config = dict(
    arch='dit',
    model='class-conditioned image flow-matching model',
    dataset='dashed paths with two dots that lie on the same path or on different ones',
    train_examples=147500,
    image_size=48,
    horizontal_flip=True,
    conditioning='class',
    objective='flow_matching',
    cond_dim=192,
    targets=['dots'],
    num_classes=2,
    cond_dropout=0.2,
    logit_normal_time=True,
    norm='layernorm',
    hidden_act='gelu',
    mlp_ratio=4,
    head_dim=64,
    fused_qkv=True,
    qk_norm=False,
    dropout=0.1,
    inner_norm=False,
    moe='top_k',
    num_experts=32,
    moe_every=2,
    expert_mlp_ratio=0.5,
    experts_per_token=2,
    shared_expert=True,
    patch_size=[8, 8],
    layers=12,
    width=128,
    positions='learned',
    optimizer='soap',
    beta2=0.99,
    learning_rate=0.0023,
    beta1=0.95,
    shampoo_beta=0.99,
    eps=1e-08,
    precondition_frequency=16,
    max_precond_dim=1024,
    one_sided=False,
    adamw_lr_other_params=0.0017,
    max_grad_norm=0.5,
    magnitude_pruning=0.7,
    max_steps=12300,
    batch_size=256,
    epochs=21.3,
    lr_schedule='poly',
    final_lr_fraction=0,
    warmup_steps=610,
    weight_decay=0.1,
    adamw_weight_decay_other_params=0.01,
)
Rows from block 9 of a small class-conditioned image flow-matching model, named by matrix and row number. Rows with one number within an expert belong to one neuron, the router's apart. Each number is 500 + 25 x the weight over its row's rms, rounded and kept within 0 to 999. All counts start at 0. Numbers have three digits each.
Before each expert's rows are labels from the 100 images, of 14848 (inputs lightly noised), where the router gives the expert most weight on average: "top examples" is what is common among them. Only what is clearly more common there than usual is listed. The data: dashed paths with two dots that lie on the same path or on different ones. In brackets: how many of the 100, against the usual share in percent.
# router: router (model.blocks.9.mlp.router.weight, 32x128, trained with AdamW), inputs 0-127
# up: expert up (model.blocks.9.mlp.up, 32x64x128), inputs 0-127
# down: expert down (model.blocks.9.mlp.down, 32x128x64, transposed), outputs 0-127

# expert 23
top examples: short paths (76 vs 33.2)
router.23:536473511489482480534459557521473496487511486517513542499491503520510505506526522534553507506521570502499518537461517515534481492522515516532455501514460549522489503531531512505503525521483450508532542492507524468510499532499493559496494470486519524560514500480473482483506488519558473529517533482514520493520521496499507550510472491499500514539509476475523496517488518529510500527525
up.5:572500500500500500500500436500500500500500500500500500500553500557529500546500500500500500500500420500500470500500500574443500500500500500541500500560500440500500500500500500554500500500500500560500500500500500500466456435500500500500500546544544500432500500500500500500500500500500500500500500500542500500500500500500500500500500500500450500500500500500585482500500500527500500500500
down.5:500500500500547500450500500543500500500500500500543461500500500500500500500557500529500500500544500500525500500529460537500500500500454500519500500500544451500470500500500548437430529469500500500554500476500500500500500500500451453500500500500500474500500500466500551478500466500547543500500471500500500443465500500500500500500500543500463500476500500434551500475531500500500500500553
up.6:500500500500552500500500546500500500500531500500500500500500500517556500500500441500500500500466500566500500559500543548554500500573500556500500517500500561500551500538552500500500500500500500500500500500500500500500500500557500500500500500500500500500547500535500579500500500524500551500500500500475500500500500500500500556542500550500500500465500500575500500470500500500500500500500
down.6:500500454500520463500561452530467474536500500500500500500500500500500500500500500500439546500500558500500500500500500500500500500530533500500500418500500437500544500546500500500500500534477500500500500500500500500460553500530541500500500500500500500500535500552500500500500447500500500500456500500500500500467500516539500500500500477531500463565500500500450500500500500500583500444500

# expert 28
top examples: many distractors (91 vs 50.3)
router.28:468505521476533484502504461503493488515494451493467432480480512524489508513501496467501492504501505470563483531521485464462463495430520463512476521480511480542501508521537517496494540509473519422527522499509502565510487513516538495506499505472468486525537521491456496519529525505471535492537494519492496501505498493501511496499505471480522493521500465536517488462520481506516482492449
up.5:500500500500500500500500500500550469455500535542500500530476466449541500500500500558500500500500500524444500500500500525500500500500464500500557500565456500500500500500416500500500500500538431500500500500500500500500448474500546500500500500500500500500500500500500500500500500500500500500437500500500500415500500464472500500426444467500529540500500500500500500500500500500543500500500
down.5:531500500456500500476500500537515500500500500440500500480488463500529517446516500545532500500500500469567521500500500470500500466456524500557431500460500531470500500500439535500500500500462534540500500500500465500500500500500463529572500500500549500500500515500500500522500500500521500500454479500500526550536500500500477500500440500500537500471500527468514500475464500500464500500520
up.6:500500500420500500500500500500500500500500423500500500500500500500500500500500500500500500500428500500500500500500500500456500500500439500500396500500500500500500500500500500500500500500500500500500500429500544500500500500500500500564500500500500500500500500500500423500500500500500500500406500500500500500500454500500500500500500500500500500500500500500500500437500555431420500500500
down.6:500449500500500443466500500500500540500500538500500500500500500549500449500500500500500500500580548500500500500500445455500500500500500500500464500500604500500500500500557500500500500500500500500500500500500500500500438500500500563500500445444500500500500500500562500500500500500562500500500500500500500500500500500500500500500500500500428500500500500500500500462500500500500500500588

# expert 16
top examples: short paths (89 vs 33.2)
router.16:549435465527479551491487477504452485518520445511524531483483490488485484522503454463504511508507497504511528492538516518517523446500468476502535488536467558483508465468459486474490488492490485490512521506472527476485484486507458528541515517515477498480526491503473447503495509480526525475481524516477479472498538521472495512460488519490535483501518480523541491521503495478476473495544
up.0:514482551568500500467500484500477500500500500540500458500500500500481500500500482550500524544483500563500500500454518500500516500500533500543540500519538557565500500465500500550452500500468500458500543500500500500500500476500500500500500500500500500520461527475500529500466500500476500500478500440422500527475500443500537500456500500500500500500500530500542500531500500500500490460500
down.0:500546500500500500500468518500500500500454500500530472500500530500500500458500500500556500500480500528453500500474500458500500500500500449476541437572545500500500481500533460551500515538500532500500500500500460500521552449500500500538489500500500516500500446448500500500474500500500500500528500500445500537484500473500477500500518550500455500457500500548500500564500500467500500521500
up.1:534500472524500500458500477477527454500500500500500549539500451500470500545500500500500500500500527500500584500500467500500500500500500565500500460521469500500500500500477500458500481425475466500500546500500500500500500480568500500500462500538500555500459528500500431500460500473500500462500500521500537471475500500466529500500516500500516500500500539500500500516500480539500533544500
down.1:500500479462500500500500500474500500521500517500500527484500463500500472459500500500459535482477500500542537500500500462472519500500469454472452500500500500500500500541500451565473472557500500500500500500500474475500500500517500500500500500452500500500500527500465445500543431500500531500545500484500500539500500540547500477476566500500474500521552500532481478472451500536452532500500

# expert 8
top examples: many distractors (81 vs 50.3)
router.8:491505467468520487473548557512498452498470518511491507525479481491485472509478523518475475504455504495523509507462500493488537520508512535490487514475519469496483457464481506447469516496476469488489537496502525557482486494541527470453468504535499487533451520493527481519422441463490531511497497488528535488474523476484508498484497478496485491507541490505505499518507502507531532534520
up.0:500500500500546417452563543500500500500500500500500500500537500500500500500532500449561500500500452500500576500446463534500500500500500454531461500569462500500541534500500441500500500500449500500500500557500500500547500500500500500560500500500500546523555500500500500500500500500500500500500500500500500500500500500500500500500500500500500500500500500500500459533500539500532500500530
down.0:469500560500420552500452500500500500500455500500463452500547500472500500500443540500500500500454500524525540500565462452500500500548500500500500500479500500471500500533521557500466500500555500500500524500500474500500500500500500500500500500478551461500500529458500533500500500500500500535500500522476526500500500500500500500500500500500500500500500470456500451462500500477435530500500
up.1:530500446555500438433500500478500500530500500500461500500500523457448500500500500500500533500500500500500537500471558500500531500500573548500443500452500500500500470500552500473500500500500500500412500540472500500537500500500500500500463500544500500452500500472500458500457473500520466533500500500500500500500500500538500500500500500500500442500500500500455500500500500500500500500500
down.1:533500529500500500500500500540444500500557500473500449543500500500500500500532500500500500513565546568500500463443536530500500470486516468500500524536500500500500500500500500500511500500500500500500545546500500500468500468525526521553530500500500525451500500483500500500477500500467500464500471555500500528519483513474500500500500500500411500500500447472567500500500519500532500500500

# expert 9
top examples: short paths (85 vs 33.2)
router.9:531485489484491535551495468546489498506545494529502530499501472518500517512516492469508520461490484494501503488504519512500492472532460479448527495524514533493518484473441501517567493507504474483490517510509504451501478494507471536559448499522500512463490486532470476515521507475533476494453503493515509496483496464490523556450508461493544511517490545475520486514516521485528518457503
up.0:500500471500463500553542500500500500520521444500535500500500500500500528546500558447500530467500500500464524500500517500500500500500478500500525500561477535542500476500472500526550500457500460461484500500500500500500500500473500500521459559500500544471500500484483500500500500500473520472500514553548500500500500500548481500537460500466469500500464469477500551500525500500563538472500
down.0:500500456500553529500500500500500538556500500500500500500482500500525500471526539500500500518500500454526556500482537548500500500560500500500461500477500500500500536500500500464500500500500500500500500500500523506500479500452500500545500539527500500458550500500500462500469500500438500500500500457500500565481445500441500500500448500522500549500500500470532466542464491500500500538445
up.1:471500500500500500458500500500500500461500500500500500500500500500500500500500558449500554500500576500500500500500500500500500500458426572440536500500500500475500500539500500551500500527500500437500500530500500500467500500500500453563500500500500500500456500500500500500500435500500500500434500500500500500467460500500500444462500500500443500555500500460500500500500477500500500500500
down.1:460500500500500500541500536500529500500541500539500517500500500500558500500500547500500520500500547465556500500500500500500500500500554500451500552500500458545500467500500500500500500500500500440500500448500500500500539500500448500500500500448500452500500500520500500500485438500565500500500500471500500500531477500500420500500500467517500500500565455500500533500500500500435500500500

# expert 11
top examples: short paths (72 vs 33.2)
router.11:544496468502457519523505467511511497469504474538518519481492473458502509530515499478492535442488522489485508482542504478500495493507495471507500477549499531483506491499430488506530491480506483461513531484498478444449508475468493530540525499495527492461501474561458471485540547478516469472462474509530497485471498503467481507474516495512505501476490506469514499541497476486513485456531
up.5:500500500569480500500464436467500527500500500500500500463500500500500500500500500500500500469500500500500500500500453500500500500500500500500500459539457500457500500500454500500500428500500500500550500500500462410500500500481440453542500500500500500453539459500397500458500500500500472448500500500500500472500500500500500500500500500500548500500500500500500545500500464500500500500464
down.5:500500500500500500500500530500458500568543500500500450500522500472500500523551500500500500500441528500500500500500500464500500500500480500595500463444525500471500500500500500500500500500484500566500500500538500500500500500500554500578500500500500500458542500483548500500466500500500500500500500500555500477500473500466468500556500542483553500481478500469500464500531500500546500500500
up.6:524560500537478543500500455521500551463500461529500500450500500500471500534531527500500500472500529500500532500553500500500500500500500455500539500551500574468481500500434500500520500483500500500500500481500500454500500455500500547582500500500500457500468500539500500500500500500460500500500500458500500461500500500500500500500536456500500500500500545522523500532533500500500500480455
down.6:534408500473500500500500518500500471500524500500500500557500500500460500500531500500500500500500477500500500500442526500500483544500430546500500500500483564474500434500458500500500500522500500525500525500526581527526551500445500500500500500500500482500461464500500500482473500500406500500500500500500500500500500500500546500500500471520456500500542500500500500500500500500500467500500

# expert 30
top examples: many distractors (78 vs 50.3)
router.30:508534497503537509489513479479519480543501515468461564535467501481492481534505502514500501515473515511499519487485494503509431527501548537498530479495505451509472511487520528474455524448487476475459504521487530515529491491512498495491509464494470512502472522487555472532463487467500511502502489490487487504477515551508494455492485507532479483526548547549479493483512483536469510532472
up.0:500500500465500464560533500500500500500528500469500550500500478518461500500500500476500500532473500500541528459470500500500500426412500500500500500500500500500465550500557500500535500467500500467500500500520532529500500475465500500548500500500500476500529500500500500500463500500500531437500500500455500500500548500500536500500533572445463471500558500500500500500500500500475500500500
down.0:500500500531500434464500561500500465480540500500500500500500500459515500478513500500533441500500500500500500500469500500537557448500538500438500500500500500444533468468443500500500500500500480500500460535537500457543500454500500500456500500500500543500500448500500516500500500532500500511467469559467500500500500500500546500465528500466540500500500500440500500500500500517500479500500
up.1:500500500500500409500500500500500500500433500463429500456500500459500473465500500500453500500500500443562500525500500500500500500500500528500500500500500500500500500500500500500500500500500500423554500458500500500500500500500500500500500532500500500500500500500500500500500500500500500535500470552500500535475434472466500500500469500500500500500500408500500500459500448530500429500500
down.1:500442527500500500500500500500500500500500500524500500500500500500500500500500500457500535500500500529500500500500500500554444500543500540500500500500500500500519456466500500500543451500500426442459500500500500500500500500500500500500500500500500541500500500500551459523500500568419500464500553444500500500524500500500500469500500436500500500500500468500500500500475500500455465555428

# expert 17
top examples: many distractors (85 vs 50.3)
router.17:491513508532478514466511489502491487534527526508504475488501483493504492481497534531440478508506528545480472515497526524477506484487530509534481508470469483484495507512528520484475496458516447562472483525509452465463498514496473486523510532478473497501551486465494511479454493488452545490544508547525532500528515490482504459537512515519485511479508541507449524458487476473497512475476
up.0:500500500500480500529500453500500500541500500500451500500456539500469455500500424500481500477525500553500500500500443468528500500500500449500500500500535500500500530500500500500500500500456500500453561500462500463500500560500500500500500500465500500536500466466500500500467500500500549557547500500500500500464436500461500521500500500500453500500500558500500500540469500500500469500541
down.0:500500500469500500464533551500500500500461500543542500500456500480472480500500430500500479500554500500500500500500500500500500457541500500500532500500500457500500500500500500546500530500500529569500500475500535541500500500472500518536500500532500525500500480464500500500500482500500553500552500464500500500524448500551500474500500500500429500434526557500500500475566500500528500500500
up.1:500452500544500468500500517534500524500465500500500500475500444500500500523522500500470562500529500526500547486500543500500524500500500500500514500500442458500475462500535500500500562500500500500533500500500500452482500470500477528500500500479559500500470500500464500466500500500454568500518500464549479500454500522500470500447500500500447469481537525500500500500540500472500559500478
down.1:500446500500500500559442500500500500500531500480500500500474441500500518462500500500500500500500500500475500500468525500500530500438476500500477464500570500500500524500500500500500500500500458500454500500500500500500500500500483500500500500473500462461475500500500480500500530500532500515429500500500500500450562500439500500468570529500559500500500500500550500548420500484500500500500